config = dict(
    dataset='scattered letters and digits in many colours',
    horizontal_flip=False,
    questions_per_image=8,
    encoder_arch='wide_resnet',
    encoder_norm='batchnorm',
    encoder_depths=[1, 3, 3],
    encoder_widths=[96, 192, 384],
    fusion_encoder_norm='layernorm',
    fusion_encoder_norm_position='post',
    beta2=0.95,
    shampoo_beta=0.95,
    eps=1e-08,
    max_precond_dim=1536,
    batch_size=64,
)
Rows from block 2 of the image encoder of a small model that answers yes/no questions on an image's attributes, named by matrix and row number. Rows with one number belong to one channel. Each number is 128 + 32 x the weight over its row's rms, rounded and kept within 0 to 255. All counts start at 0. Numbers have three digits each.
Before each channel's rows are labels from the 100 images, of 14976, where the channel reaches its highest value: "top examples" is what is common among them; "colour at peak" is the nearest of a few named colours to the mean colour under the peak. Only what is clearly more common there than usual is listed. The data: scattered letters and digits in many colours. In brackets: how many of the 100.
# convs0: first 3x3 conv (encoder.blocks.2.convs.0.weight, 192x192x3x3, each kernel summed), inputs 0-191
# convs1: second 3x3 conv (encoder.blocks.2.convs.1.weight, 192x192x3x3, transposed, each kernel summed), outputs 0-191

top examples: purple (80)
colour at peak: purple (27)
convs0.60:092078160157134131103136106156143131215080088116128192114190145117070151157190117099167130075158172116128120192070156113141127138112132149139138099112164151178170117106123139153067125106059133119151130125148092109054165094127115066086129198117145113133127126196136134158099075130105169165147118111172088111099120137161205117131132152099076129117196111117134178135224154096146109118167167165089068119130135145120144149131095117114099108129126091154109106140099152135127137159107077105132151115155101103111180117141141146111165055139149100142148183146154182053121137163090129119
convs1.60:145134106120153147101148168136162140176068131143145154137092132183153145142124102104094135148104132163175128144128131096146157137128120117132125168066129096147182162222126101086088111103147164134130131145133160161169114147099114109096114080127132135135170123123135120091117165146027091147165172109036100104104097119132125168121143105083160142167118138130106089128068174136160101125152091124112052096075159162128066158124150035122095130146071178118110126160192227179118119120063133066132143166069109120155087110119116122102085169153131097098116142111142131151130110101077094148

top examples: purple (93)
colour at peak: pink (45)
convs0.19:103115107111150142136156146174177097146172102141156218169092125113176097120115148111138175119158093141118176125073118160143145080148097133132150114071128142127151164136155184103117088127114126140144108167105092151103197134184134134135147098152102079125108163073119074128171157164090145090166113122119126103117134081137103157156107073165153100132127107087140116065090184185109104090176132137182136173096189096138163158158159130083090157107106111170061094144080074139091145231153094130131105082106154142154121082193166143162162069094113138181091110115130126100100138112113142117
convs1.19:154101149148129047136160143101111117177213123064145119112104060086174162116177118194132080116181121106129131108118113089120110076152170099168083151175154133125144144125077127155119154183094115119147135104114125144116093127133131120181121102130086127154185104163108077098139164122160204163076110143086155154110162162110095096104110109093141187074132165146155125091143123089156150049162153089092109115148151153084188151101098102087150132121105122164078074107094130105078141135072110170109096162067134192137148146121150124115118116069152072136143157137160134120095134106151174174

top examples: brown (41)
colour at peak: brown (45)
convs0.65:136124140180033129159169133169069152150141157072108144134196107078062140171112208185167134144172104113114110072124070140092141142200121136087116155176051161137137154090112144116097174142164134127148125126144121162134115121174148110066114176127172149125128076154089118160164101133140177122125160109115108108098145185130143127158134175132161151164111154159086127135145137119142091152111120118073096116123073132107141148131113112190172153141113100101098125176119127125109085113160123137149100127082039085154155117161159178173147054077117145139128115121181150063154114104148116151
convs1.65:094136103117112121122069083133131040137120097177154109167113128094179086073121114100080142143137151068100143136116140151105175103125145092125129126178162104161079100166156082127130081148124113160111115142151042137095173136141115115137107138148103146119128142144130118109094156076154115165195140142101125146130157131087164107094076075107162181123150136105145157099118113139134134137209130147163096075126098122154094088121107076153109137146098079166147157089078146126073127118047122052070130082139128138168102113157163148062116170198109128133123185115143101134076102069087070175

top examples: green (67); teal (65)
colour at peak: green (33); cyan (26)
convs0.157:111123118195120124107145120151110180163175112166123123176091181151144163139103086126138075154075160179149107146127123100124121174117091175094118119121082148175158142097079088123051121184174209131130160156131110137174142141121142106150165078112122086132116119119136143088119126123157135171209127176110145146115123099146176089146166119149072126100116172163172097161102136153052107115131116169166120106177153112120129141086097130172115114082058097163128164200175179142117163124143146183192110142110190145121153138153139181150106161149136109128174170178110110071175117156125134085
convs1.157:076106173156184118134126052116159139078125148122182132116101123129095143176119191156092118125115091134148156093108122139098128150133143175117085106174120124112160127095093106148158073163171158098070100103141163140085089124155162098151150132154174112140074158117138167169185144063111058133095111122161126145070140129117096135131087161115114137174115149143175041116097138122096094065138081108137115149148107188157125115026073138119116128094132166112143126086125113102117183082103119120095149121133144199136140133119163152065079081051108153163109086112152131137095143105068146108

top examples: orange (62); the character I (39)
colour at peak: brown (42)
convs0.77:103137112104098112148124117074093110084142138087115109112093143114173127085099140172118181145090115092141141118143109129124143087074153141127161121131107143173116078085131055161106171143169156212134085142158104140086079147065090122131135124086149197176159116157129115130141145126113085120092142129079140086174146185118100123075112157064129131133149102168056108131126113101085046113148073106095138112131054118169087090100133127188148144120149128172105104102126105108109071101125161117164104141131149069100165109071152072129140076097107125073129096119149155093185037117127106137
convs1.77:118110118128123091091146081093113106124091117117129141089140137125071153094099129129121142143093112129177116175103142083134128181098100129122171183092153115143171135170145117122118100152167089114124182165089117110155122144124107120116150064171114099195135130142132114156088104150057130105129145138120100096128117129128183122043087103121111183150206141062085153155153170119133094156153092116111099041086184098099150154169134084102174125064120126111117123116117145098155151121129038125140130113041124042100090165132184127121165175118099146104118115091118125117081180135072178179

top examples: yellow (92)
colour at peak: brown (73)
convs0.66:117107126161111169140150092165130089142095094152143135118111117085061162137120137109144144132181121080174131148090208155087140164156165158123188092182113159150128191135132149098130092124104183155146130175173063135167107141135138188131095061168155175097176158084137149157144120121109071101117079083125154108171107102096122188076120149088092108153146097162148143107064099099147122139169091121167096103120068107147108099138161183109107073186147122069106124136113120162072101123108111140121124112093142145084121128156099134153118131148140113136176168164128190120118127146235182142
convs1.66:121150157105105195112134153156089147138157110133146088096095141113128145124113131146104061103133157085152123101084127165103126133114081074077077086108060112172183137094183100110166100146124093169131129131101117158123144128144084125140075189136004117118154141204093131154096132100083175130155066153053150129114153146137126073116073097135143037138121147077088092098087121115101152140152168152120155071150127129107113099134123120079144142112054089134120116098066124128139113106084123093139068131100085098151107129091140138140128177138130149125100108070131135185144123114129178161

top examples: green (86)
colour at peak: green (46); grey (33)
convs0.76:121084134123138073130135129127117105152102113135162172097019218092129068096129109073134139168111138121143151173089109071163140140081085136116129097101145074113101192169099084142123167076102142087141138146105053132083113115159090143140120130094120110131143093090124158177087051135173149113115068084118083093078107133170088132139120139109096179128096044110116153110114179069130119096109125112102126131166139133125080150145152180178121164136103136094189176065115180118157101110113146128098082106151122152169134109115152121093126136130133082133095140117110146128081112085145066118
convs1.76:106136135136125099105135116140172155075155118164142132205102186116143107160164137170164121149124109183092137141102119106089140152134108115142138012157140157086085115094134109102138115141118147125101093065138125105098094108157157132136104166076106131101121178141108142128061140064149110148112124109081157126126145069138108102125135081137105067135141172138139098114123138106090146126113073175161126164131126119141112092147146092054136082143174111047126128140125132089114121136088155124066085062108021182117170131218203160077115112135102151125145096137122103172114134117080159162

top examples: red (97)
colour at peak: pink (76)
convs0.13:178110150105138113132048158065127116115143093155145104205137168122144100118130152127146135093125135125162134081138084102123151081086110114130148078144126088152116118096129103128113162116098118126103050117172062085159135132096057170108150172115133100106107106131067099126175154126145111148084129135140140171085151209132101088131161111177145171116131153108054150097082180142081124118124136070174148086126092146072131123119117192150140125137234114149141071193060120121066170100156056163121130139111133131120113124116113134087128107112106137072120181100108123137165093114112158096
convs1.13:119103144117145092136045127092161129090075168187083129128133130110115164164140136137203173088161100141161142132042134178141101154128142138139159151102255123132121105108119112150144065108100056110122108128121135172131102172156118162174103130140160148083175112191151122111113128125116074112107156163192151112063151115098136147146179134121134132144162086156142136137144115128104142125107111093138123115139126174130107124182119123186103092156112149186151058045157138088122142093115143126118145101141147146149072173140187154132117122049113140211124139124074170137094117120122135157

top examples: yellow (56)
colour at peak: brown (31)
convs0.86:062152153107093161119113107111127134118133127177118049082146079150116116180146160100098097138119153156122153151185127155135137159072101115109150143203100168139147151151107137121176106130146116150130103120144089121112099163177134147121094235138128143102160111119099153101069119176072212095196148152150142139106092080131130158165089116110070164139157112164080117191161173159116112126107121113106177094198170069100137109141117095127084086140083139114115161143102096123119180149099208147169145095091132100105132115145120174073150153116062125121167152160141119168072140142157138127
convs1.86:195108114102086161121082131141131124118154117076053080248132137105095154135171129193120138076137118140080124114157080128129170138100143134130085095135130124161134113138166119198112116144124115155129112115145118110090103073114113085072131155070118118113162150107119112180087147122109142149089112116163081132108102128110118118164133136110095087098169159098042177099120130093096111138099094169125104146129107122187124081125094132129096132194113120123087231125106098086148143146133054098131118141156140084143127123113132197175159175106104076108153127130151126053089151109083142187

top examples: red (98)
colour at peak: pink (40)
convs0.133:139112135064095110087132128136056107132149139131128050166158110075150126084105148128124121118147158107120117156130090171134142152149162102172102104176115093129139078165140138137103206185084110105134090149071177144123205135077062117087105092094042154149160148104134096106141152135128076140130023105104082118178077104151193139139116066106132088095105111106059183125128163156094112161126165138163145137075117061096116135117112153111133126127165104086123130114091144148133097088079108145118105109094133070136115111118102153127070142083119125129137084170133134067144138109092141144
convs1.133:100073079170177071127124117131155120115146115147150113133149139142094149144148135108117159079116146169102127139097213159081101114154172093071166176098126112140116076116150082149063133175141110149114109135097180192067087157142153148178125181120097146104112095192138150098122125105118076053093138152154152115111113179122146159135090179121162180111143092143190128117138133139083163146140123143081138096185145126102105155152106121130160073123113067190185143154177164123156094118099138134112127095082098117090104191147177184184107102088137113061089159109140157155111140178141125139

top examples: purple (96); black (40)
colour at peak: pink (62)
convs0.58:120167142134107130108084076066154134182145113099195072128148105055158148134146154103155170100127165086123157098075106118104114111155184097156078159144130161079106048101102133114155103088124180113108128116110141083123078113148129140092092142149128122131095128162106089129111122163099185077057144144118083100144133132142140200103130127094127133131109130164192133170140197169142149147110123097068105116087108084088119113123152109158066137123001110177153095139122097123161072127128078108160140167128114154143118093152172121113083129119143170145161127127169157158104066119152092093
convs1.58:148173111130091118188131142154172111195133094092163072134096028138136144154076121054092127079119150118149135120176124145127115116094102077154104139176128127113096169165112116095085089051093129087119155106087093161097103131115141159149152144130137128142113064108038118111136174135136142138109186151094136176130108091131166116103127106059129101119154075148145098071083141190131140125171086138156120121110193123121138104125140106115133097127128191153115097170156130091052104071120169099105086112102109117124107107143162094124177148093126106110145102150140109100152092152204054120

top examples: red (69); blue (52); black (46); purple (44)
colour at peak: pink (57)
convs0.137:113142084039119126115110127082162129201134129049111117126146106100112180097139180075160189151133106161179128135104167125094103085118111102148116147158133136071074104089120158139108130127154177117121143144175181111073147140120133182120125116084187177169147125136099174135121181138109159117083075140107134196172116140147108125085119081145176137164142141107126064090190155155142168158129162093076131121095137119104162121111091148123139107148083173085121121164158121098103106185154141104155104129171030094082119183100135109089103061152128116104173152117140132100149092150112092157
convs1.137:151139108204139226066163156105080082141140120103143146138113073161195111145181114162088141092136115140059108087121108093057146076117155118153183095131096126160110129198109098127161126156148146139114129129118135150115121167152096077149148147118155096120142126128156179082137133110090149162106130109117118094141114161076136125141112141096168097169145154141160097087124057136179105166128069121096121120126184167157183111159133079060108165093140113123115193172125145139077153122100115105115151125161138153170147143150162115025075097173137153129150138115151097100212144132148131130

top examples: blue (83); purple (43)
colour at peak: blue (48)
convs0.148:167110130104076124135144141095160076151138134168122164103164103133093115101161104011124101160104095123169136095159181095131142134090149113128117090120118101112139159109109144182142138089106171174163173156124128078200102139108100117160160085143136049139123094118219187071148136157115122105109089106133114160099157114080102127109137098118101159161141141149123162168151129111117149126093128174137152076105128097123110083170116122189145067098141159167090099194153122086140161175135091157127105176133095154070077065074154175152147118147139151175094128157151161055149165137128144144
convs1.148:067132138107102129131139102116113113128146089121193124101097103152096111097111132151060115098098120168168149144147129152147143096128130106193172132122133143092200139156067135155127129137075141167114131105154138122138132172139153125107182063136125104181136117117094141122138113171125222169142126119113123125136118125115179116082079137058152184063154190117161140127064126122225124079034213129087173093071133114151157173110139137117141140102161110145153136146160146140062103097185136095081109131150125134151142149135162114132140092180147124120142136098112148124071100052157150170

top examples: green (65); the character I (26)
colour at peak: grey (29); green (27)
convs0.170:135149086145081138185118140079102111154102125181139127172103104082097125149113175146116068097173109132150146161118159064088133156128114134156154072147099139097099081136104096137126128184108156117096114194188156174151110076135157143170100093155118175114094147145139136110099082128178110120105111115106119128168137093156098139120135091091130167129130143134180045140161130165173162144130153103133128195127081086096169159150134146077144080231142046150154094105152094135128148074121114092114097211092129087087089106140114129141097111139113078080106130074135135068160143182126152148
convs1.170:139125132096169155088183149087121045067202119084069071145060158105129166133120123110141148137090136120102086070101170104127164115119041172141079120081138123136127125098167095168111142132241112165109132134112093088101129138130107086117116132127126165141141190128107132160138145153109152104128162097114178142148110202100115139108183104160161135138125135089102157134070081101157143100075093136128157143171133101103086048143153147123086113134116100097131144156123061093079109186098128105162070128125125164138172140165161097115163137108137115155083136135105117107172088154146163158

top examples: green (78)
colour at peak: grey (59)
convs0.146:158109113094112172153105133178107130164147086193156074145165099085096121149142110161133116075170137142156121140121180105134133187124073142145182107120157132170145143107072084134164136131121138122158167118126110108162136135126095118132115108105090156123135066135147141085152136114109110091162136162112175112075146138139135060120136146134134054087126026151144183118145146108123150098118143107151022141060181165132124085185084080138178185124143123100192136106131098051131141132075112185095143098063150171121172088131127120135106113113122160173098173089184129097140105169133137132
convs1.146:125120179100146153162016150136126060077186136137083093143082133098144128070077132091152161113205164084144112111130150093172127133105102134126154148130141105171147169087153111146079134110129141145108147126155098092113080091110151128074124190105092204106151148125089098143081157075124087161147154116146166116094143141099102097122098100168154121170104064129139114070081110107115119190198104146137155189140138174122181093154171142101129137102161171152128114128109100112088087107073167151134126116184123073188127109132135117120155156135143077139167108131129153099182158069117128147

top examples: yellow (43)
colour at peak: brown (36)
convs0.151:107118145120120187113118116151145103140128115083177152143101124129089120199125138104132151120129085124165166145093125131154155146110163105139152103157073146092176163150117133146066120129074132206167133099150119117149122112124132134059131153149170178107136088190077123114121172124114086181110127149184126099094143038097166053154142126094092117159103095153074150112085133127110135129154195123125133119187119155149150127146125123125139104112140025092102126049102175114136197104122127113157077125068112137161134133087083159097143164090102126047172167108134088160129182155150104082
convs1.151:122162104117104153131109097125146159116138142110121121129123105157122125085133124152127136117163161095125129133077155081111126119088125152097080144150167157176154127113143155163127113123139106201126096122134087107091015124117142094171141085102096106047123190154105099059103156136148126171105088122140147104121162094159089067152134158139113150175151095129081162089153143035098116123148112118168135123142080142157073044109106101137092149057113119120071150239056123135107146104123123150151182134115110130144120177100198125139129143182136128076159071128079126118136099089094128108

top examples: red (98)
colour at peak: pink (41); red (29)
convs0.9:160204167105127134103104114054110106093127156187120087101166106092092119113072152120043092111107123138153081146155147104162101118192128121111111158120057101116099102102088081139075113047139112127107168121101189126125086152063127125148122062092139109094116121124134096091145123161111171105110102142084099130138170205101181093147138138118100161157137149050104109173109098113101102126082117103124188110131142113094085077078157116160147138140141121119105099130108100141129126134088129143116102124090111083092136132104166189128096129090087164149145052094116126097130157215157133170
convs1.9:112138117116095118122120134149115076107132100109172096227143146104121141079205123109116134187097108097114152169148139112135165079102151124111162035139079109145161164144087099161098107083148107090151090164139140141053124147111119093194073112161150122124087092140042176101093168145121102102118112078139173086078092148139143153108095125103134093114172107124081140155138170138049050079134112147138106132095149123164144126101063164153049097108137087135148133094133138131130100108109117118144062136137144115127095090101121121158208154127098113080138178114134110133111118181113113104

top examples: teal (85)
colour at peak: green (42)
convs0.183:105108099111135164073058044120139158123088097129079160113173133146216150074127133163120138127035166056085096127144111111112095161124119126109114100116098142089108093125129139122154123132122118172138124113109178129116142171104148114078085101116127145123140161134153107106126135120113142140137160142145110126141131092129158152127148167155148109146115170118175150096100150183095124185068118151085135128103160166126139159042138154179145145115149123100138014130154117113154095075127105058161219101082135134121058151123159114086133180169107080089135159130159141087076096136106088097
convs1.183:090088128132135108162135135128089104052115140155162147116140160124103119130154147076066108120121114133092147158158110171128138163124131105109136110089150133146140133141135109122123109095108123129131216157125137104108174101117093144124150132150170060130113049136135199108141123047133134130129177122134096148086118249149061129144117081147126106113095099095112119146145107146110183092108184120128143119145130115129117020096199127138158149157146113178184034111124071158158149082098129118154181147196096138110048140102088118131143096088104130124136115145141117069090136174120114125

top examples: red (64); brown (61)
colour at peak: pink (54)
convs0.188:115075127137121065155090147127096093179149137097099139120145168073119129146096130151119153140166156131153124170105146141113127135106206095134140130117139154130041118120150136100157134153163131098142208181157120109115123122165211095118157148160100138141168093130109129174110119040191118096128157128171132188115078173190147073108145094156064100110132129142125153144172153151112073099153185146143153080134105113143135093165101135096169118115182090087162123140129111137090185121101145113118095145103102094059181123166095131089117068111123132145044047112144145132122126121104060136
convs1.188:169073141126174155100146168130110090130168115059152092114136079177190079138140088175105157125129149122127158152101129131143107175179154112144119080141157117206194147143181070163161089103155159174161160128111173143150176169124122097167184111135124138138149132129068166091073094122098130150160084104115126133146131153095134198182157130154106084151147136063167125155125117117137136129127086157132133141165106092073118199149115087078137101142099096116064169140091127113146132131116120121135073147080131152144104145137191000137128160147125156140130145148126136082148113080090131129

top examples: teal (75)
colour at peak: cyan (46)
convs0.129:105093130128115145111125075077155092093142095074118116117161177147142106104132154084150153142104110104135103075102140177180154157163095111154115147137114047163108078138140089095198079115112123084077110128161123109105131120222150143134067063137171111099124066132109033077112141123156054111110174164089093154113082117142078152144126108143080174176160128151143123154166137173061108121100083124156165145118094113061175143114128107151146087118140113085102153130051103125191109110080129129133177193113140161124104141123117132132113146137077128129130130142084115160099152128148135101
convs1.129:125120103123178147138154094104143108125108134093173110149123128146093112106091166146169084102105140122072134175149151093142141075167113101100134164112130132151128125129135085106093107126115151082126174146103124146157052109154135126100151135179080146145127171165134188175155104076103112066077032157120096107128121113121182171138183142076128092115114174083113155136163107151089087109166131135105136122112042151125136177082173109103081191132101099069106171127131170140079120115101149108175150168109157075125096075127161092136079116187134148150113127149050115067082125167096067123

top examples: brown (50); the character L (28)
colour at peak: grey (54)
convs0.104:109109134132102108152141119069079105204152141186173074084165104089173101126139121146176114142170127147070130128092190137109137120128088113102102104202112145058146124143133144096116091170100123078150114104176145084129180125146064139186089111097182152121119115159102163106155162075096140129155139145148130194080142098120094074149149062093163121098113067107126103174145100115136124158145147164095159124103098172087156097072091140112153077170147206125142105106111114116122149088148134127127095127139098138140171081113108128073096108111182090140119182107181107136214124122148162124
convs1.104:131232132140143157142131155095093090171121129120183120152085066077098194117131133181147132096157125129137148142137132109097081149127174151147143104149141106210136080113144114210192133125195148178084072093106102093097149125100105080149060183142157128104138173130135144145127133160104052102130091083120152123119098112139098125150119120104096091107118141094078143110109096114125107075118067156118096167098097078169128133183143156066122128096092135125157136147065069087103126135126076078099152101160106106138123130130129120079121117126081093164080107093137118054103082121142125120

top examples: red (97)
colour at peak: pink (42); red (37)
convs0.96:151122124109133083100121152066146114065108158152106118151134128092115154091111118072084150127149162130128186161104106097099161122107167144126111134151155091153152130124151128203106148110106192145182161102102068145150121170191095111191171126141079085137155089141122189146082131143147127122097158126157146101083065141140110174105116080124093139155153147091067108046084108140127132120085097070151079134121096086087150142183105145165134105106107144142129046161089098184095080160111113089128158135136100118180129146097093121132105117081152156114168115165179213156110085072147141128
convs1.96:121132201158134091152141095115128127186148166087158167125107098083128156110110168127120148071165150116107104088124125116110164119115119135059183117114100096128129101108145125089081107118112095098118090033122180155147140146092171147149148104180099207140139084165144128051112083108096137094125158124114082126149156123094126131173132095146165150107059151149184175101107075102137114148125110078075153177116130056049184103146085151082147143105109163116069078142123131109181139104129146086111096094148098139087098095143148099122143137130112158122188096084108099134161149201136095147

top examples: blue (98)
colour at peak: white (79)
convs0.69:121114091053114082111102093103142108133110174173132122052145103135122120105165144134139169192115095158121179076089180089139145130115135164104123176135094141157159134163229158128136140108164106110127010141173143136102089152102133168136155152096127125129104135097137193121138114070140081102141163112164136155123110076081187119123168186088149140118138108089150168165115135140062095113120163157128103150092117102070105127146150135175160155160128103163126158049123115146083123175111110132147082116092140154163145100131191092158135081118128131132140095040129172094101154130158140150
convs1.69:127132091176114109095110140147128155145119132120122129131134132178133120140145095101173095114136159145098121175117144130112161102135108114146127126104127167068163120184147168082188187197208123156135239150115112113097157085139109113147180150142164119134115110122067141153125108140092202168107135146076065134095155123133132135140176125080132149139114114144127137134126129121098125164184200145114157137098109076143115167128114099144128163109158122141134179102079105119190113095140113078176058115078074126125116144109107127167159147169114107125036121048081094130128161209152195153